Weights of a small audio frame classifier.
Model: 8.22M parameters, log mel input, norm batchnorm, activation relu, depths [1, 1, 2, 1], rnn lstm.
Training: soap at rate 0.0029, 700 steps, batches of 64, held-out accuracy 97%.
Data: 78125 training examples, 0.6 epochs.
Rows from block 2 of a small audio frame classifier, named by matrix and row number. Each number is 500 + 40 x the weight over its row's rms, rounded and kept within 0 to 999. All counts start at 0. Numbers have three digits each.
After each channel's rows are labels from the 100 clips, of 14976, where the channel reaches its highest value: "responds to" is what is common among them. Only what is clearly more common there than usual is listed. The data: single English nouns, adjectives and verbs, spoken by a formant synthesiser in many voices.
# conv: width-5 conv (model.blocks.2.conv.weight, 192x192x5, each kernel summed), inputs 64-127

conv.93:498525461436494461483551457449531508527432542467566502466522476483517489541520503474507505595545509465501507531485484454446495510536560515554505497513492509472522462486429477444545537498494551
responds to: /ʃ/; /tʃ/; /u/

conv.30:485534492509446506524492491541441465500458485522505526457496540466409571526512535536483518447521453497489493492517475484497495514483520486528467445511487529479472522532547479477547548415489541
responds to: /s/; clipping; /eɪ/; /ə/

conv.1:441494406537493502518505522508491473501489441439435500501479552450529524512505418470517516463569566509505496529516570525589504513497533474503463557522413527490514492499555438470476473436565504
responds to: /ɪ/; /s/; clipping; /ɝ/

conv.10:470532519478391481560431467521550481425470460544526526458574506532529512452503537493512514496569509495469460531477505509522501531471582444512491500529556473545449555514514498531482548522481507
responds to: /ʃ/; clipping; /f/; /p/

conv.44:473496482508471451467474459396546553522562564473540476516536517478482474522555512468503500500492530467512456507541466508575546483471501547545500455544498575424491527469450478458474525469490493
responds to: /ɑ/; /p/; /ʃ/; /tʃ/

conv.160:519499448542522528535508461479533497517511470381458515452517455531514470484471499538518539491515457500443345444455551511471473496541547459529513484463524455497507594534441523451461479556531496
responds to: /ɝ/; /tʃ/; /ʃ/; /i/

conv.89:497469469491543471445537447473513468499482524512497508496470492512507465506488590518482567540485506474483483546476529526489382520549551453501474550493514505444507492453518476491512505563484446
responds to: /k/

conv.190:570456512499505421531520554590492453569516498476482491457502456504481534544568498481460500473549514552511513452507474478524547461571441459478503452501505477519486523518424514495456455513438450
responds to: clipping

conv.70:510494486452480442528524501447418439455531536592431527527495557435527480545486498510456508458505565532511504538531496523443446464514522424443529470464545506423475501487518496535506467588472428
responds to: /k/

conv.158:504524458475476490493460566435540507432492380551524480506500498505555579436452455474478448463555490497528479431502509466502497438515494585524546556475474548480522529526429514459525491474506488
responds to: /k/; /s/; /l/; /p/

conv.137:476479496552488547542565508515488526541500501369435491443513528431496511522460595518456497505553485500431496510552525473452533497525457488518514512544455442541514454414506489478542511427530522
responds to: /w/

conv.149:559461478532529472426483501470543453528527495492465517524548452496501453501529494546457522469506585491559476497452459531461470461486558493504518549475497558578520515538459514545524406448527482
responds to: /k/; /ɑ/

conv.90:498507539504478502459539497458464476490516479431570582453461514483522558465506476503459526521538467424560445533498460472434531482515546504386469446527485491460506534470477492460514548463494522
responds to: /k/

conv.53:487363518527534481458511530510526457498498547500489521487489499446515533486527508489489463514502531511488482487486488500518436545485494484488519561469545446454494449501477512515499501503536504
responds to: /w/

conv.159:504496453473484597536501605449505481493466532601444504547495476556547526551588534496517492540505519451520489425494415489539546515458455512462461518476480546422470470533454485523499522509481465
responds to: /k/; /ɑ/; /p/; clipping

conv.186:496494474451502516459497519480572517459478553472489531474523453474521413556419542429509508543568421500445456523517483468435583522461523540543487487524486423468514523464568490526457476622460486
responds to: /ɝ/; /æ/; /p/; mains hum

conv.141:403433504425417482471573509416442459483533478511479514598462538518529554503501493485524425490500476471512473460474488457486467577459488463406473493525463523465514482501500488522446488489527477
responds to: /d/; clipping

conv.49:536494501524614475476517473500559510515482473528461526513547496457558466518527467487504477463565540549458490554456558503573442579538492432506511487542539426517511485512472443486434489495504565
responds to: /ɹ/; /n/; /dʒ/; /ɛ/

conv.92:498476506490498503535533527535543545444469474505508425555506473518533434527485416460490509501500317429445596572466492467541528435512516474459486470374461544528462485511449437536493472499500473
responds to: /s/; /ɔ/

conv.54:473458474521532574457435420432506508534576479399467446472481545478483449501516551508471507483444542452457451495470416551530481481497393549495510489458515444536484412514505465508510499535478460
responds to: /d/; mains hum; clipping

conv.82:514511477507531519477512566495511471479469487497579577565451489448469449483550494542426431449473410434532469499462508482461429526517566559495490470487459542484492511451457525471503486522499483
responds to: /ɪ/; thin (high-pass)

conv.179:485464456495457551496500532486475466486465458540426541531480446489432511548517434544531498576483517564498532544460472467504469544538516466494496541469526562487461471473467421519448489497431499
responds to: /w/

conv.15:501505549495486435491523511461478506462522492522496505464473468491543500479515501513563458438528501490514418540460401422481497542572493549502450413545507560544505571483505496462490491514541522
responds to: clipping; /f/

conv.14:462545466437543439489502516474439544501513451553519423476479527490516489491468440409575491423515496465502517531540420550535537495465432504503440463564463511445521488467534476509511526506482509
responds to: /i/; mains hum

conv.182:499485542494419506530551397552497471505446562432428488423482468549515489490487528454487478490512491510477497479477557583517525513544498578509524511450619450486453461475548487591497469471533463
responds to: mains hum

conv.97:458456488444471462493531516493524520462508543448500502503520467539484496502464436472489516516570429414474441553388441477534507502494480564569515518490505467499529491513501602412454451599510488
responds to: /s/; /t/; /ɔ/

conv.114:532510500553548495506588540501499446484490529506517478498517522463447434463468471497537484485488463436433497492530430458443497437576531447476464477519526561435477511515455600515474548520499474
responds to: /ɹ/; /n/

conv.73:509473514521475459473502537480536561457554480500533524550508518502444548552484526476472481520534452518485430472492525524482534541559553521528459484480458538512543546471555469474479423545502469
responds to: /tʃ/; /ʃ/; /ə/

conv.176:459537480473543484536514434497497508484516483480480540500374504588486505462522506533547438522486456480491486513482508510419452536576491497511510505551504491432497515472575491446490520461528576
responds to: /ɹ/; /n/; /ɝ/; /i/

conv.134:509523492417443478521424550452465503512521504498508489479451543491558477470513453470511445521491439558463521526436531480508497485506509451494570480489505483447512409512509426460479488488551506
responds to: mains hum; clipping

conv.113:547509564488536532511543497525529497531531433499573502444452464469474476450546550481510523469499509571521530532540539534449460467567475470495493495465475505442491455523578506505468482489549498
responds to: /b/; clipping

conv.99:468472516489560468490489511527528515470533500464576471551466498502500510498464619539566521480500501466518567426504418487497511506482526581501459469507470473462494524512492476499522500525495515
responds to: /d/; mains hum; /g/; clipping

conv.98:565424489469474496486538496465497437501474466526500498522497545596492531496522494403496539482576458477526493466533342491423485503468559466502472485509520480452504455484504466503505476512538507
responds to: clipping; mains hum; /p/

conv.74:491515508535600436498501484468510506485415510583367460535461449538471551481496550533449439491523484448497513438508552597421457520444485529457480426504547488429457489475520487542521563507447468
responds to: /ɹ/; clipping; mains hum

conv.132:497545458441486524542475514514503502518426578452443489497548555560548463528481515527438462574540476490518496509464577432559525441570476568519488516434558421535503582524486510471505578582535487
responds to: /b/; /p/

conv.180:558414391562531497493566461440489519473525486534490540510477541508446472501534466519518452440518476546475444462529433473531517474519487565468481465515537508481541491503473474551502489543422471
responds to: clipping

conv.24:502425492514470510558581459482574515471496480507441480485494413557451593519518476445504471515538482480516488446472578490442448505472505534507535529493494522527513611485475481522483490503454499
responds to: /ɹ/; /ɝ/; clipping

conv.50:514564470491483570522461425558482453588465494497511529495504525463514544505499434459471601456516511556535525418529538462537465564479499500504522418555526507488484483514579483497524556477469460
responds to: /ʃ/; /f/; word: fish

conv.34:479521537467548470509494475515522518506475538479492495444573475540470590490550476501496472511492480538426537513536419498418522473465453480492510451454527493449474490528452518467494520464493496
responds to: /k/; mains hum; /p/

conv.111:509501450522532523499469453476426509490518542398514491516526457508529461439465491478471461457492533512497449436486468509538498490443533559468467470470526504507481465570487510452439535449481453
responds to: /g/; /b/; mains hum

conv.18:502508498519549454507454526419531513581551526472528509526436522516503482511557455558531454562460582406492466518560480516525508468427488479521425459518514419501501542515494502510424474517556455
responds to: clipping; mains hum; /p/

conv.140:489496504580519505437558540549475423480528482488520453549494480489450532421449477459489516467482438559517481465525550494494454544526517518492529482480464510399446512585457449500469494505516460
responds to: pink noise; clipping

conv.42:510480447523426506490474434518405481483472443482537519517511469460532524473518553495525522570541506494537450500563482474533555487493523577431510461476602551478464430506571476511513505429534524
responds to: /ɔ/

conv.46:479513480522489530505500534498562523502524542480546490515440454431549503499463554487547494556475491465611524487554473465447553495522512436517482507493506438465437440482542526609504422623496559
responds to: /ʃ/; clipping

conv.59:589422528512467570428436523569554433590487447454511468484434498476498407563504493485472482494505470571464531510573481509461480484486487507472519475455505496509459480565444526488486423474541468
responds to: /t/; mains hum

conv.33:523439471489509478515512541513542545506463498560547495525518426478489493524577431531520592513557478501503549532442455414535573473502507457505530469481493479532481488535455444483486461475503536
responds to: /ɹ/

conv.165:564457553513489562456477494453553449550527487553492518481508424546511540526507470531433492507426476507455530527522491473528467512565529490464452500480494510506427495434441537553499523484444481
responds to: /s/; /t/; mains hum; /eɪ/

conv.164:527502538487505436476431425411542514525540469539564513448550464444484542446491473495494462543545438623479513510455510500476477512521575458513506458485512454464556500451529514536515444520506481
responds to: /t/; /ʃ/; /p/; /tʃ/

conv.106:519496509516536511465576525465626558543539462414484537512476508495515465436487472463459496549481507508460510505482503447498520488526477524463482475465488450527532544555441574513510566417520465
responds to: /ɹ/; /ɝ/

conv.139:457480462538480484512493486512471527450397481548480495518562577502498553496472514430530545522538512455517524534506499451502507540423503501557530504512531441555518426508457472496547523555517471
responds to: /ʃ/; clipping

conv.69:547576510544505500434530568453409478477500464431544472492514482612480464496461514605514496454483583586491508546521439476481511511508524484452508477493482505509472498453531491515517509590402462
responds to: clipping; white noise

conv.2:469458507431505486497440439504576483568439507433504516536468458485564530512459515466464407466517434490445491534526517542550452527503465447508510523503453542480495566505509495585525520488487562
responds to: /ɝ/; clipping; /tʃ/

conv.168:534460513518510489458458472509463499470595538489520560447541519455491469560483522373529453525538469405465454448527528477560551554535515528460488458514563514431483522542428520492488528509480499
responds to: /tʃ/; /ʃ/

conv.29:518563420526594495424492512443482489465541427547542467485557513504493563462431502543536627456490521551528466456504495500551505578440462435461540510514520490477531471511472504493487514472470524
responds to: /ʃ/; /ɹ/; /ʊ/; /p/

conv.62:557493474487489526491530610546617471451468540421554474444497525504475514546442530472511484543532515584473538451562464464517487505505552460539545511549542503541453495522531514474489437484454532
responds to: /ɑ/

conv.91:544521464573555561571508559457434488479550585379548528499443513504482535515449524496503533528501535509470459441554520461545521522568530533465484433499495494520475454499458482446528475517481490
responds to: clipping; /ɝ/

conv.172:432447505480451532432489446522460510477538466505560466506486462555503465477419527475546491510523457466516496474510465471431548512508528479513490542499537455491475501512499497548422448524550400
responds to: /i/; /ɹ/; clipping

conv.0:475453514526509507538480516575509434551514510511423460579486533497445487449489491438512568523513504567482522472653520483472486502512435545516501490503470505471518461524592422470532527502526467
responds to: /ɝ/; clipping

conv.95:431584544478599487564515449511495561564490496588363474452494531440494449471494464491552421434518571556482472528468514449469457480513525474557498490600429518511501514501478493471493467511535489
responds to: /ɝ/; clipping; /æ/; /f/

conv.177:467428488519441443493538415515534547512512508488464592501489552512540393476462420403586479441470428470443516591506439497573549488522515589547480520555487547560485568528475477513470459500434500
responds to: /s/; /ɝ/; word: sister; word: vase

conv.96:495544471551460495532501540524467518454441598461494575515499504534532510441553463494446496564468500495417557529536563421541491482510514495479491499500514533402439534570495486392477480543524547
responds to: /b/; /ɔ/

conv.83:504509502433478510482467516513513516500490408550516500464503439558425494429521483482498510440546566530519450493490486452521513497554477492514461579470532505510503467457609481506484464570536472
responds to: /æ/; /p/; mains hum

conv.171:533487529547532471545476556505545520509514516541473569458467557500406460555529492465535549519523493501525518518533494537534514485511547537483507551537537509501505489462479479503544425523556487
responds to: /k/; /b/; clipping; /ʊ/

conv.65:485533519489449459453524485485456549457516468478522455540507487439495492409501535521423481498525500517488463512530486535480465506456479606508508549546499500439515446485453451432469464499493516
responds to: /f/

conv.9:453579598552537544461465551434540491509551457457595526478518497511500495466505534471535510437453539559504449480531423509480479577489444519459519438453479424515489467579501456470489492484468474
responds to: /d/; clipping

conv.150:526494558462494540560455482483495506508510530537451475492554519534474461466485526513498542465510483471438583502559422515479487405508471510476533528569441522493469477417509502518572467505480479
responds to: /k/; /ɑ/

conv.131:478572540510556597463441529454609461489526484515568417505476442445528491474475522523538484437458566514481415506430544512442465553413479500514466511485523403524519505545557528511488515483479527
responds to: mains hum; /d/; /s/; clipping

conv.63:528485450542614501514559512445461481486495534492485459554497532598484500499431517459464527432487541522471502469552560562500474504478550509472425516554439449535468548479502481485530461429481502
responds to: /ɹ/; voice: low voice; /eɪ/; /n/

conv.87:507486526494548512565535518566493529477542489471531492499444490528505494516554526513506526512492538558492510548532506460571492438477503485525460463526574478560490540523465550469539521475514500
responds to: reverberation; clipping; /ɝ/; pink noise